config.yaml
encoder_arch: "convmixer"
model: "image FSQ autoencoder"
dataset: "dead-leaves pictures: piles of overlapping shapes"
train_examples: 72500
image_size: 64
crop_scale_min: 1
horizontal_flip: true
translate: 0.12
bottleneck: "fsq"
downsampling_factor: 8
encoder_norm: "batchnorm"
encoder_activation: "mish"
encoder_patch_size: 8
encoder_depths: [8]
encoder_kernel_size: 5
encoder_widths: [384]
loss: "mse"
latent_channels: 4
decoder_norm: "batchnorm"
decoder_activation: "relu"
decoder_widths: [32, 64, 128, 128]
decoder_blocks_per_level: 3
decoder_block: "plain"
decoder_attention: false
decoder_upsampling: "nearest_conv"
levels: 7
init: "trunc_normal_002"
optimizer: "soap"
beta2: 0.99
lr: 0.0031
beta1: 0.95
shampoo_beta: 0.95
eps: 1e-08
precondition_frequency: 10
max_precond_dim: 1024
merge_dims: false
one_sided: false
adamw_lr_other_params: 0.0014
steps: 14700
batch_size: 128
epochs: 26.0
lr_schedule: "cosine"
final_lr_fraction: 0
warmup_steps: 290
weight_decay: 0.0
adamw_weight_decay_other_params: 0
Rows from block 4 of the encoder, named by matrix and row number. Each number is 500 + 25 x the weight over its row's rms, rounded and kept within 0 to 999. All counts start at 0. Numbers have three digits each. After the name is the row's rms in percent of the matrix's.
# pw: pointwise conv (encoder.blocks.4.pw.weight, 384x384x1x1), inputs 154-230
pw.27 099:536493515491509531480498537480485489504503535533490521486498489497520500490501452470502496482457525470533494447469486502468516509500531488529452532467478477552530517494485527536543488494478495471522497492527460485479485490503513509
pw.28 068:512517502515506485510495523485495481502519501487473489469498484510474529514469510494485524491484487547482464503495516467485507480490483522497475500529518542504488524532546477501467500453462510470523483477460502495483504506456537531
pw.29 067:505466525472513503459480530488491481479521491528505501455489492515539505485524514501469499457459605513494499523490457496502514494502479521522454540498538523510477500493483531513519491528496511516504506497478487498506557495495517482
pw.30 089:488538514533490479503482486496511530503510458438528520486507529477480501513515488499528486513509590494512475533515558474509492481475561512464508437513502512464481510478482528547477545515514520501477499483466533482555473497514526501
pw.31 152:472500492507525494513523508479603507523502540526498507517518477499503539554523525486487524537511511493515527527446520535480495505551501481525481463518557490560500545508471470505513510476492536495508532508490491481510528484483463495
pw.32 111:519521542502502486508522489511529504493490508521495466513537522516541539507529508472539497542485501460537517532522544521548504472497501490497471472495501543512494505472516516459485502487475533488503475556525536489477493505470560543
pw.33 077:528482492485514483536507511480461501491531450477495498538515450508529470513469486511538487468534524516537503494517467524450512476520497510521482533493501484506503494480484472541465482530527489523495480504486452497485489507449486499
pw.34 112:475493503509470463487464447527505512516485478522466479518523524531553501521488500515480462514523478507531482558500495506505498489480469478480537489495498523503471470495507521523519494478467499508513479492508526510474493481467531487
pw.35 121:478510483499468465479530498481484496498531502493486536528508497518510482493508460507504492469433513506513453517493506478467538470491499499507513453517487507480502515482522480519519483493482511511513490458482496518476487505502468537
pw.36 095:460483528461520499495519495520474520509518488475488494528470537534517544511480525490504477542512459512494482517483518502504527506516461509500519462531479510496513505496500532510506518504478501498498489493467562477483513503516460524
pw.37 066:500519503454473527500517501507490490502524508487487503480541430483514518488505490505531511500514579572481531474472466503500500483518506503522482496513514495504516495538487490495507513506532525487544504519474507485515506500489497465
pw.38 080:502517527444512514513532544534522492478501520516534493487489505466475484507476471483479521493474502490489519510463514542520507525478482506461531450477471499481520490531520499499519501486489479489490523502492485517462501523505493515
pw.39 085:514470493482506519465522468519468529543538520474474464550503493512496495463483506488500504521516500468518499474517491473517550489535516468504481474503476441463486531532493508492528466503461438528510509499517493507488462501498503505
pw.40 092:475491519501479570497536499499522529530522510466515509518503468522517499449544504511501489510456494470528458521521474451463511489476495496484483506545487529523515485516492555507510491510523526498498486437493487500491510521527526513
pw.41 091:510512515529457505480493442494499501518480565501472469542533510487498480500524472501498519528483482505541472508510532491511466482493467519529479477515490510498496521461516484438489460504525525514507493531508518490480525519481504528
pw.42 073:499487492513517509482496526488482504497496516508507493494590497498513482477530478506480502482503607514509497483482478489521467484466513487537455526503562515490503512510491541527520471494485512488486505507472515480481489480472501543
pw.43 070:516487478507469464477483517518463536480470501477476446472496486482502516505524504526460498497528505507462505457493490508507468547492434510487451508531501481527549478490509475496471513489475527439505511357485487523545494502450521489
pw.44 091:474469501484497519487531511486544473500512537509485472529558504516488507487508507491490485548523562566475491486535480511466492506512467495543525518505588499509473494513474480483472464491487503535493489508523487514516513492522510479
pw.45 086:500507534484513549515537447522460559547487502538484479477483501563501514467488503526477497489536499485499443479506514479478468512508502544540499491526495499498531511492489509493512494487501509490461496519481487502560517519479525516
pw.46 099:486541488501432501477481479526527490540534532490524515515518537496482480472514519528523490497540507492523496482491487528498479500498534505472483505519492508495512527522515479490495525526507472492571482479513485520483484496508517512
pw.47 089:496527483450506546494481521515541491466466515488514508460478503467492538445533496487489500483485484500467499499487517467492525556513557514486478489500536546495514460467516501454518488476512529527465505483501503439479483480463493481
pw.48 063:502506469493502477489490515483495486478489503529529481476510514500518465474521478499471502521556505518463475492547538519487482466511490522465524477518476496482481523457489494521482455490469516528488517513512511499428468567529526498
pw.49 104:558531514494498531501476518499495463501528550495501516510491512502472542512479463491525501534501510485497477490461494465516561526520481464508521527492508480510535554513508522470513502475542515506517470545494464534496504496533487538
pw.50 100:525449515483505551507513481497498527469477471509497518502515492492493520503495505499463486489504470513523487490495494510534549497534520468532497489526500512482489489484555551502514518509521538491479512499521493465479497473457495492
pw.51 059:499506514513527469499503464506500499457468490501514524498490523500489519519516542493470488495487531451478511499530532513508500485531505505509502490461480491480507521423485478498518494491484460504476491557509497522476492524481477484
pw.52 152:493479525542506521511539485478473479504508573494495495523490485466507569540492507432480485507487508482494494490499540502481470475487512476502523542513530523523511561466457487498520444508510478533503540464496471505468537509490472476
pw.53 107:499513510477453519482496506493556461525516514520501494513471528447470503488490512480504489500480458517514506496540512464460478475469513468492465500507503453484499509440518544477510521505458523517506488453530508498463494474500485513
pw.54 119:524500505517509509494514506475536535491514490540493478518512494490503480512493531528543500516467489463505499500523478479519509507469525484482512519524479556499495488459489471483461472482488483489458502524505512530465510501483519486
pw.55 108:506515500489487486472509540493522469447510505511503501527466480471500470477506492524463515511520490497513521488505468489506473506530497507455473495514485525496497466495531491538530529462452535507481455510530504521465478474530503482
pw.56 090:476511523525489487472438497459426475527494528504533513518496511466520480480494485555489503505511471492511465501511508483533487509514452477494524442521512539500519500495518518522510534502478476463456535454472482492545464521534526520
pw.57 091:490534478455513488536544511503435535515505504477514476540512499478538493494537510511494481461471505506521459556479515482485476479482507498524544459485483506473505510541477478516444494551507546510469502514515533467507486512508515530
pw.58 103:519520502550523461519486430525476490493509502514495512525504488514469482510498517459512483488504486499511505483485430465497490501487468477473516487482488504502519507478475507485521508543510501464474499467489541503546481480497487524
pw.59 083:445526508530508540494487489524526496544505544506480473498521511527478507552489478520540504506495482435523480509525497559488480529520520484473473499492504490495514528500465484498500540498522482568499487491501502494494493469527475536
pw.60 107:453479468534505498502425525519501469497475458520515493450522507459467509532513535477507505550511500506507503539478448499500436536519512492482492475491528498524502494503525480539505527486508477481527474480482503487489508519462502485
pw.61 102:490555504432550511512472511506507506524528467471522502496509500456409504484512477503517477465516487486493521461471493525539549517499526452528509506499463489476508530488484509514483551494507485484520479469502477497517484474477512483
pw.62 065:411510478540511530475469517513467512490531533514494442502493481497470488485466508524518505497499510514518477516475453523503488488468493484461540447504499482472472515518508499498512489517499485526499512378470515475472506507496536475
pw.63 055:423525481499490523522483507479496495496508530503523433524527490501505525525494506479470489542479506506515481488492523515547497521506433496511486464473495510525526504521465481507474494494500506528479500407489495541470537507540472528
pw.64 093:497492490474496481514471487479484528492504487492479531499482541511474493498441457505486501520499502505457490490498493443553500530462499499501504478538510523470508538518523543476530484511483495547477484527446561491538513515482543487
pw.65 081:526494472476495504522520519488507549492473400513487486501510547469533480498491538489548507506508510505544497510544533462494495541513504480478480494497519533504540528519522471507458500492539497499510511478479489518540481441481542506
pw.66 093:506507527516523481498488511522475505522496491506449506465484490470480503522472491431549505486487496527477457499554529489532531496525513457541501517531494493503496488505533512539507560479521544526481477501510479483510503498476500485
pw.67 066:480449499544467501497510523538490493492507516459463495454487463494489536483542499530486526499477501552503492476480446509541510502493535469492491545515521527488478484451524463510445492528520522466496501452517498467533497458517485497
pw.68 100:497528456478465475508537506514516565491520534476497504446495471497572499541526500531479490484468533490485515545482504548520528577515495467474489524476473516509526482496483512477485529507497489505552442501516490462496480508531527473
pw.69 101:524513500472470462512411505520451518515492502560472529512500511472497471476513501504451449469483498498506522455512527466480503498532467489532516511529516481516508493484523496495474498509515514497518481489472506517524513515474445505
pw.70 103:510477489495501524525485514499518472530526435510558503514528498482497486482493501505468516499489486531544539491487480512509481465499503504463437510463524468435524485546526539540514500501523531493553487506527464499518496460475541445
pw.71 062:510462510496495498507470477504493511499510491517507527463512459518505503464511508486515501467447462570477508492467498494511504487506498511537495497529538524503529484532503527529497463504524512536542490508469505474524514465537482516
pw.72 090:514479507488497523511516518500466534493529484477463496520503464476564510515515521518544527520497473470489512533557461564517475487485480520497543538507497527563467484489484492517533482491543489514453498477519456546520496510507484472
pw.73 113:497486492544519489485508481537482508545514516526504535507475487558536483512517492500514497543522530513489529475481498556443487487515515528477462530489530488512507505495504531466533451521508486491510494482511495504496488451496480499
pw.74 085:522517488552517506483497508532496548495558506524490473507483486522493506458500491474508535489503475472518512510496516478488510530461547458485517523519495557466518465475500478492521548484422510500474522527500478460559484508488478502
pw.75 073:481572484483486485474482494474496520504496471459479494532533506479450500564488519503494485467503494498532517474497440478483445528531510486506489460518554477504544511550496503494499513521504464535507505514494514483508509473479508487
pw.76 093:518526472500500493501465472521513494541516486533471473494516460486471511503535510492510454533463491516493478456494502489544479529473536479466507521470500484515501500484502512457494521505470496517559528508501524486525494519514497493
pw.77 096:483515496543497436522477502517556562513530465498504488473486498514578500531521531518489479466504506518510550451510510500518523497520515530476469501495543485503529482505492504499547496497477494500472501550529485489507499488539474489
pw.78 121:505495488524500462490525495511504495501476452508457505525517502554475488508524512509479461516466488495494497544518526485466501460486491524518518512563462514503487528502517508491515545522483515497477490486512525482502485478461524490
pw.79 114:432486500489435459496485515534528491481525506471477471496469552560510494495486471539526534549476517513504472540490507496476536503490477512485497465509523538481490511541497512499500475481511505444533504526534532517515567491508478491
pw.80 108:505465549485512494491494492531492527487481466512493495492530508563524499509492490476491539479528510478558536514485454500522515436487497522493497451508445468514466482472484536494488564504510503492462500503539511509541464487503478472
pw.81 091:487540480495520566522463489489447493488499483495537500449531472545517476518515525509540501472513511508515508513493498486527486538479488519510522562525465512508476503503457497489472466480532495484495475507507477531523498510487531509
pw.82 115:472542531491514496508423490451506508434482539497498522501490507487534506460502459476500490492532466501472454481489485485502488439519466482482460488487450509495525499539497498495496532484488511487520477497514532461466505504547516516
pw.83 121:498466487527500504520469530450463522499527491541499440485538503489483524469480502491524527455479488521520478472520505448534467490470504521515515530524479545471478497509483480470540514475506491480507493502486536490522485515459571520
pw.84 102:492503486541398502501486509516484524528480495500500526516484517512522501494516504468505484498516516480500445509478533434489516460496488517478445453501487502480528500508497506512514516548534520509510527503512487488546476465518521539
pw.85 118:468543506521481473473527478492500472494496477514518501437467470491525480488477496521513489438483463481494504510485510484491496504502511450456510484501524533458533528453511477474498489536504477519475530467495526466479499489489473474
pw.86 078:520540475511514438499509481512496495543473484506490502453458498522495499531528473481503482502515516513499491542506510456529494508521526471483505501486523518457477509490444528533463514508490473504515518491459444522488488496525498482
pw.87 134:529511514495514460479463505430471477494451439515469471493458530472528474487494498503514509450476518509503481489492498448483502491502496516503505504482535509477474518511517504464528450536513488497511498532477523499544470514474517495
pw.88 104:512476517452525463483518513472512461514478493506504473566476515517512520534511522474455538488526492492530459487484473484476522500535481511494510461576498455476543471461544505481489547461487518472490505537500507512493516486469490515
pw.89 064:495512457536507514443490479525492490511498485514466485474475506510487491516531549537507482524481470450491484509511475550518478481495460514541543479467505479503519501551497505507541486512516497554520481482483511466501511479523464505
pw.90 076:533446526453485469511475493515500500518486451481496580498512491491547486523527506470458496492489457509509544524508543514480506507523584510530480522481487532516479532477522524507540507478497511527519520550526485482488474490462470536
pw.91 085:480469502519477460432473533463475499554484533464464477547507509535522445457489482529490521506498469496524508471482497516509483503505490521505480516480482480467573497488557494531469460483478535522482484461483514502516471535486531481
pw.92 076:553491479528434536514499448536450494504517523505452581486493465494481534536480501488503520525505495498499460501495492503490485500529589516515506485469505523464480552555486536520471502517514496510454509504500487485465523483498515529
pw.93 120:527467492497480515498468541491486489498516467489432500475493515463524508512507466487536570462554536440510459470462462515501549531527506503473498536489472514533503524524508494495465487538515503501478477542508528453513521482462499496
pw.94 079:518510491486481496504503494547539458512516529523508509520470502517522513498440552517490497484530497512499504498511513504504526493541510514488523518518497537457533486452473520490517510504490498502512526496531482505560521468467501493
pw.95 122:517490491502521442515460512473504477556493494522482492527486482471528518528465481516487520528503516451522469498505504497490481504490505493456487476498484473514527513508494491507535512483530506455470507559488491502449517530468498475
pw.96 089:485453495454504508508511508490534512506499525473525493527467532535441539482504507458481502519479505537497523504478513516494514496477488497488511481489475473495471519481484499479498482520471504482463500472505529485520485444510490441
pw.97 167:499471499511529523502506462476468535525518475479464482501478532484475461506495482523492517491492462469468539485524539541515515492473479527557482504474519506580469486487472498516526525527450522493534435456472519493505515489526478512
pw.98 078:534490486494465522464439473520457518520472485535477510492479518491529492503495509496530487499511481497485510508488474498522458535497531493513473493502536482491527484489496524537473513490444511505536492490537524531503465484506519482
pw.99 082:544506474481549459491511490475506522523491490464512535489510508505522503488505465477490517484512493514506517515539515518497443473503634516492502506474501472480481506502511466483469505483519529489520488558500482513489489487469482490
pw.100 079:476508519538503504500496533508496516547503487487521536522501496514467495484506496467523486528517476494497521538503505472493531486489519465473511531538473493546459483478500556485519463550512563443512493488510482503531538488500499510
pw.101 086:477495518511483496499484491508522528542481492520459441521538542484511502511516515453478453498485489477581471468492452529518515499504521523515493469523519457480541463508536488496488487463488512525522480479487492486485442488474505559
pw.102 093:499500500484526479499533526504517543504511505537484514532499490518471533535464483510510437471499563548546486481493529512451494525501471447481508504479462525510454504515485506524458510507485522502464542488525512498494506499463516481
pw.103 117:466433509529518501468496501429512509570515498534513495501538483491533481548529486510499465492462500519485479481506482511562512498503476475510470434478485472497463502469514526509490462509473505571457528457519504488491472496462472496
pw.104 090:550514494488478459513466479495492491538491519523510540453507512509528480465513508525493539463496535478510480465513524486504522464498554470504521515464526500485528511496501482477493537505517456489515489526501514500510514494483443517
pw.105 095:496509504455506525527443488519548459503495488491499537495507460517493475488480509502476500518550477531540510457473507553501515525530492465533471503452513484528478487531530470487478457481475505514493470542503492467495517489503503495
pw.106 054:533478502522474496490525505475506501476506486472521491549475539488509489536513519524523500502495502419479539466518557522496481509511517513473544489487445510487534515485494431522481495474528467532481492516533504515472498511501544507
pw.107 067:503530511486545500508564487477452548471485464496484488516516512553508500516485447497476505442473495486523524515482513493484492537418513446498509518443524556523505519491520527496549500530444500532514507531482465504515516536528501510
pw.108 060:516507525504531470484496504504536530532481524502485460501520476503482490503497485456508529446482493471462554460491454469465536478487495509516454501468472544527483474494496483514525538503473517527515493520467464498549479455494505448
pw.109 106:508490518499490470478499467517494522516488509489518542482526492483493453526483500469467529500489557495506522484497531478497516469512521496504513516517568515475530457551462475495500550486508541489509489493521459468468523497532458461
pw.110 078:494514484552462523451481494509506491520530518511521528501512466523495483501485490502477503537514481497509468474501529457548464528541538464504463496471490513484501501524521476553470503504523511531508480489527512479496490491476464489
pw.111 081:473516530499510503480487457539496485521486516516498493551492436582522460470491531531498536492472485507476460500464439501520518506533510534516481477506479500513492493513478502507490517480495510483499534502519504504540467464524491554
pw.112 093:501462472519497507536534468481523528524442511523475500450451515489461476494536494510477478479460516517498514484486501485488526503511467496488529505470457508471495492501554547481491486488500504474497484562528528489526505498511492465
pw.113 094:513477480497492499504468489506508530537537489478498516506505504536515504462535490473531512493480500497486510508503494501502523501503507532522464464500536599465521469539508502504490450498502519489493484486514555487483456509492484513
pw.114 093:491480518511527534499505509514457550568476522493486467493530482546491473498507526506560479503504470511499433541483502490478499501529516498542516527485488479484533527525506463482473487471475542521520516455482466474472553511485537486
pw.115 092:475545472488543506519491482523452508529484477522531490572529495486504507538523487499505461532507532517506525527490455522499532460486506483490513473483501486519501495501515547458467509507498490450506498511541510461536502473486507501
pw.116 118:483497522475543545493515499498500470564556461492522540545529444508566501498442485497495473447529486470507491501441531467511520487495524507512468470514486525485493523533522503519537541502485497495515489468465453489518518502519487504
pw.117 084:514517510483512472489425505516460500516502522504471502523494468495512493505504530499523501496497533523494515467496445501481509528507506504486491503527537517496539462533495541489533491462566513501536450538510499450508493469569503526
pw.118 057:528494481494498541538493502506526514525519481513488480541518480494524497521499489505485480495499497508517512476506505487499506474505472514489457569489496485509506517486494492514482506510553520546492505505525453514499521502469550468
pw.119 125:540523465462499458498499488477505544498481487504507475484504511478496474567480531506522496468486532491512511479476477495490477478484464527551496506546513498504518496478541528478560496494481466513514509478514530521504495519446509474
pw.120 062:499451487518462505494498543498495501495523490493492489555519519467486491514458472500530492504509554517480487529516481564444476523484495499462504470517476480482492516474508432516427481477496473477477525508515492497526453508520477483
pw.121 125:532494482495542432514506515507523527503478507509477490469508537462478488491484483473523499480493426516519507480560538449512448497489481511510523526482513494478501481487532497456481519504521481496513493464533530494492491516468511474
pw.122 116:498493509515508502505509497509516491526524526502451495522476508511529483515475552512483569501510469516500495538504493530498489510570458521525517515507509521520471530494515508523529518463472511502460456465493475490483531500480502490
pw.123 106:514525547505524479464494462443523481499527543460505495525452532502486502513494507496543527542497481500507486509439473488544504492515524518487495521529521458550530532447536513497467441479489519518474480555521520493476512486487535528
pw.124 096:475533495453500479490473509516496528528508514535479488527510470500496510516468486509495441495488512516525551483536540448479475533454498471504468437516508512461525494488515515446537535518480492540503493512535510522471501493520474478
pw.125 119:513527530491525523490435487538545476488508505478482536513467500510470483524470484512496485546478467516487478490462464468497496527482477470526539438511502490507474468538477510590485501463486474495485503489460536487507506496510475505
pw.126 102:469490517459468480519431480486499487526504503521508529511484502523478490526505541478488491477459516481505508509469455482493528473480490465486491445511476490491508490491518526537527478536497517539546495448506514469454533483522468487
pw.127 100:508519512492460466508502506510495508486491526494520545470514462510448479516485486471478511533528488578524470481530492493478475536492540487489523441469490497485521489503502508487538512495505488522476490483505486486468467501530510487
pw.128 073:503538507443500504491532506448421512517489515511502504451492511475478565531527450470511478479507527536493465489489488481502516540457524482524481503512471500493543488544513498434524501469490487475519454515471538512494528513484501484
pw.129 091:535527480479482511472465495547520513568513560503494496509547497496526488476472465525472484523530491477506547534469478454483522484481500483483493495520490481515504476495489503468483568497503517509540453463497495528521529490505467498
pw.130 083:520553490514573525498490493505514525521504458499462515559507533495488512495460552530491498481541485461491477494544519498554511510491544526482474501525504512521526479518479485451493511485504495491520538485477474514542493495521510516
pw.131 059:486484492507525520486538479469494473522509499517490498520498462498538500489559523539488520521487454499513512491483492506527504487468487482519472504519519495493542500446497529488488516551485530541496498490498513461539507508468524507
pw.132 094:496537497528505494495486481479488512515492567543526535496485471507509504486518502472552474520504518493492539490499524507459490539516517466495525504524508504521477533491481464503517483517513498525535501475435486485527488539510510495
pw.133 084:494472502479521549519476481491510532508487518507459513491495551525494470471473504509517494549514523502482528489488510480514448495519487499474529501514493491481526525548495538492463538497473505528544543489510527483523495507490526527
pw.134 092:461510496510531494534487535537509533482496534525529478519467495569521532517465558516504505490491484500520549501523507502502459510488488512506474530491483529508475489508520519527531538504474496542518509477554486485519462509523493490
pw.135 094:536535479491513522496492495528498484502492454565481544523513463506511510524485457490514523521509461473522456456515506524478515527463553444527500471489498499494484489492478475486477479552488502520508535548485520549463491511480478486
pw.136 109:559493468468531487510494522492487489529499472512534490497516469491544466462502505512478470499531510468513508525481486493513505507470508511503515414471521503505510506555484520508517529537485489565484553493516507486505467501437531526
pw.137 088:483480482521549490487515490510474504471487513489497499512561533505481530521495517506504510531519553550472526505550518500450496517503496503550540515442660476499488479468475501500512496501481486515505503485528484498465483503523506471
pw.138 094:545504516526511522527499512516480489474545505485510536558491487460465506495481498490499527529473501497484474551485511539496524485520550519502498496476491506495425512520489487521493487501508507524475501567473489492502508486504489508
pw.139 112:464495528520423543501509490514484507502468456508498523495515507487477517462507477502490482492483467450501525517513482473483495530490498490489487486496523478475489490520499495513488525509495504489504496453484497466488517461501506497
pw.140 091:477526502524533523492483515494524533516497492519507525542471494526516493462488469535522471500511482525498528477478551489531484541488582537466450473513530486482541442482494516506458467490485466474544511493469474516503488471507505514
pw.141 115:521488507486534482536490515514475555513472540483490509522475496503473476492490480498504518482492504541522503504511541475501474506471523494526455549543496530496505538483501530507533541545483472514517497522505474529512487509473490486
pw.142 108:479472518497526535485492493463498499478498492508516488498462472482536491488502536521474482504500514509470471509504490459517515529492504517489540477521488484488498493488504498511498485539481511506488509468501524504496511508517479483
pw.143 075:461478500496469517530434498518474524499520484501487527538469512498477535477499477502464492482481505469512460530513474540521512538495528439479471475519534534532500492503533505472515518514531501468501501507539472504481480513508506473
pw.144 095:513510495526518529560536552480522455530468513507468481483498490451496500504515474504510506493467458520536476507458506557461457479517478492514508499480502512478506517539474511485521447510525511519507525495469544481500472501460481455
pw.145 090:495482485521476504502507476531442506477526490490522470527453494493483510472487532478542511561518520510469521457505455500480498520527466516481500562514515472494525516470493529513462517487476469491566473460515483491487478486524507534
pw.146 121:532520488512486502484526495503494458491524475498507510515491463534527476531500472518529473520458512506493451516516518476493531514494497494508467499510495494475528545476535507517515479529509524502440494518525513496504491500493458508
pw.147 095:504455513526533469489517487475490499498515504500481451471513531483471517488498466479471488490464488497532490488486497466484501535518507508508493515523482514533527514503490557529483480462492543485460500490540436493503495450488448513
pw.148 075:484482505518454493467499482522525491465513553514493518487496482496464496512517493504561529462478523506469476501476520591503514502495530517519561459485516506450440491514502518490488469506513502482528513506482490511507477478527505516
pw.149 128:528492483481464493513526545478531482425505523514490481500501528531503494515475492504527507523481494509491487482479507510483501528513485514506523471469512468536519503533523476487487543502472486501489494519475481469487515514462489513
pw.150 087:444477545506511455500494502482520490510494511456535523526516460509528476474484469450568502470493490474515502479479485460469466531533518495517463489492476497518512497472398498474455503484509474488510455455514508486479495525491509524
pw.151 094:497493503515511515461467515508466514478502508521518525486575545559498519497503503501505526443485455517535495506444459529525573506492501481518493496520483492480505502478529507475489494528460501518484514536515489494480492499525503525
pw.152 064:513482490534482479460526477525485462488481507482502511526521499513473485471478529531502522556482497471473495498506494476521540506560521542533508496508512479481514491468508480552516496477510530462489478492540510513515477486496478506
pw.153 125:515527532503522519477521480463502548516521509481492501537468494514553510469496501478512491527515490500506498449575519487511501512538460509457482499506481569464544501503494479491500516532513499499460482490482494478500499496487539520
pw.154 091:485559514457444459503530516485477537522473519484472511487467470535505501510551459555501492498513521489517492466473497457494472535507471490475496493480488511534512521514473515482474506508513510486533504434503490497498483518522494504
pw.155 100:497483471470503479519493499474475481464462471481500488501436475529500498504510528464510551473515503494501497497511452471496472477486500515471479491557511507507500483501492528484444520486498474499499498521544501501486500493453505494
pw.156 155:507440530506517478583533494517501513492496506433469458471524439595491523515488528534453508513491480478505511477490508564501554475515479513496488535490485508501494539493450497524526455537491491508492569502490481517501519479485499486
pw.157 073:516478526489513506482536480514491547504496516511495578481488530502499503492523537506517502512496547530479522490504490517460525468481531482508509526559491561485466522492479526510482512524462517472523486529478522473533474491528503486
pw.158 132:474485491542507528515467529475475498502524497472502503581508483483492520546505512501510460464505511519492471504509471514515542486497505495502470482485500490487500569528530514520484513490515516501477493461493480470478508501503458497
pw.159 068:469498502505507486471506491523523474461524472525501492527458482489504483495516506492473433499513460542498459520506526500451508548530500470485510488496484526489533509482497500496505527487491495530459498465508525500487451501501508524
pw.160 109:551464506501482523487501519481541462478534505484492565548473526502541499496489513531509470503511507496518493541496510513508514491513531490521507474544500496454430534477522487529504510518501505526496517550510485527495508501543444499
pw.161 108:537506540472501502504525493528487510502494489479418452536456518454491529528512540515503520443534490467530461501508510498488465474536484526493524500522535526523492505472499491512509535455487490520513512520481516494508511504504482494
pw.162 092:533478502474516444498573499520483527476485503491496452486462507451475545503471484533496485509514506499526521550508505472491492507493469474465490489479503474488522485515487480505516511508516481520505468525482494499504497472506441528
pw.163 104:494488505513503503502465499501478484482492458473494531578465480475545516490536502516523492487531513468503502471511467488529512512502502498476482513524469466518504434497492504495455432505525522500508486508536501507521530479542514493
pw.164 106:436539496503478499464492492487488485521523459494512506421521460489537502488505476501493502533492479504523520476519451512507497474522564498492484519501480499539517473467500476495486502496529508521521506549536459533532494506528524523
pw.165 115:531534512508545475459501521528504548488463498533554508496501505537532527505515522473482484464528487529504513477538496534513510471467521513490480504524523492543508499487482535488512481510458525525481510491487470527488454513525447486
pw.166 103:516523476479485484504516507525498420486492482448474534478503478500530502519515484532533498508478534469478525487478516488501513500503480489474511527481533453442495465449517479500483483501496471519551538481471517525506490513488497532
pw.167 125:498491539477545491481490511512490483519506556478542526515534540496495532509510486512479452512509552490501477522492524510517516510481546492480486495508520495499528525530480523506472446512498502516537526501447490524478496505505462531
pw.168 108:482512514492502457486455533472518506448516504533493471496496501482450489516501471486501505533497483457500485512495483451457483511504476478514473438504507510490497492523526550490526548491495510512463528498491479486488492487535495517
pw.169 111:518487503508486479502536480488511501540495512468478487508473538465459524533481517496464489514511514490525489489487495498487501480508459488512531485510484513505509460497513438442507523472533502515468524496506520525461501510475491507
pw.170 103:475504495496525483488507517492487509492493492484515496491535509559514535474479487517454495498479505474510483499525476490481442490491494491529523497495518553499523470485505493546519511550466451478472497466445516475528479488493482493
pw.171 105:487427508494496517531426460493481514480475486495511423489490493499518494487498492492499463516525510493503512535498521463497511464482493521479504460499484515468487530497499526472471497516444535528481497498498558509471484481484520446
pw.172 110:471492520490466513501476506501497452533480497498447457382526501530537505494492493502500515512484499467480515461494498502502431501483485471514466565513499498493472514562495498507502514514503500502560500529453529501516517504444457498
pw.173 092:513494519459521473513518508522488487489467527517500451494499481479492499503505502461503482475526489496524509474503503469485465520499545469497525499490528474479508465525443491491496512468468505546526448526503527473469468482485497522
pw.174 099:524518469506525459509515480482537482512488513500507497495466520495482493494492505478481499494515506472479486499526501524518422538498499479444565516505496485505499531503513538519494455521470478460541504477459519519565473480531443476
pw.175 102:493487521458520450505456522454515498508487524525486524510513460499472521499532434525487474497451532523519485499480522499473484474497525510493516484515501505514506495514517512498515487554485497573532491543483502496439489472503466529
pw.176 103:531469485482503523494535523531481501553481503482491490483531503548505462470529458505490521515501530504484472515533512453499530538473479484515517538536508555483513503503519514459460520460464504484488511529486498447493508478457503528
pw.177 088:473500495480497474466499528522501538567453509512482541478455499512463463460515458468503498530509473492504459497479498519520524497502497490497466437485477551479484492508481488477502503469519532498423500482521475438532496521510479522
pw.178 101:501477503496480548510472492471494489474521509525497502497495531450476498427524485498512462462502515542484504515492461482516540475530506504513455515469530507494519489495482514493498452465489528464513483473512485512487518494496506502
pw.179 059:497499458495514490510483498470502565519500498514484504536521476417511530471486483491505503505506493472527527509485497460470505483453476455516475520492524520528550490499488504432487515499540493538508541524499472516485517472508506514
pw.180 079:539507474494423485487475502490502509558462504471503507554475481517545480491508506497502500486491484491535480488494483457455484517513514504486474506492492483496549504538454511441463512510514513485498533504469468492491522509483527487
pw.181 119:511485490469505492494507442508468556519484504482492475470491527494478494510512475482528455513507502507494506529480463570509492520496541480492548495496494540542506500562528501533548493497495539518497523479487518511505471454496489502
pw.182 132:497454526545489475512511503478497479484538503461510518475480504540512526480499505483469501548488492495517483536498512487510493492524513493486511482465487486560489495516535536522498487501544521473451496446520499507485495515461489566
pw.183 060:529466488512488469526517520506474507529520494453511520504475464516526445538485517540480486527558518518519492513541477450495501516503481482520477515492520508524501499472518487493516481506527483485527447510495504468478484466458480499
pw.184 125:480508511510459488492483454532531498495515496514519492458501484491528504486534466543471506505497500510482566480523514515479482494484516504513492473509490532500441480464474530545483516487509544501520529517537523512496466513532503477
pw.185 139:487487526455575509504474505460501473468497472494501511465477490525532507481487489485479508504514525511490511510521513503481484484492509429469557443505498485483481483520492483476495543476470473502498464498405516525488497509527447540
pw.186 091:490497502524516469526487507493482473454500486503530481487451490524461487531526550491521494500459468477493469482505483440479510465476498504496479423550512520516527471492516538463457497512505469528451476490493530478522517504554507511
pw.187 151:539487534478519499493460545517520474494508518469525498540506475531473530526463513502494488503531501488483461499514462492463521486487467470454495463509443534525531503494509513472508521508492491515483486487479504483484480505450488527
pw.188 056:423511447472535491463491506518489469454509527483520400500532496523488520534491471466532489531494502521525477477495482495497521516479407488486496409523523503473523480506498488505489509492541489532504478415480487543485509506519523513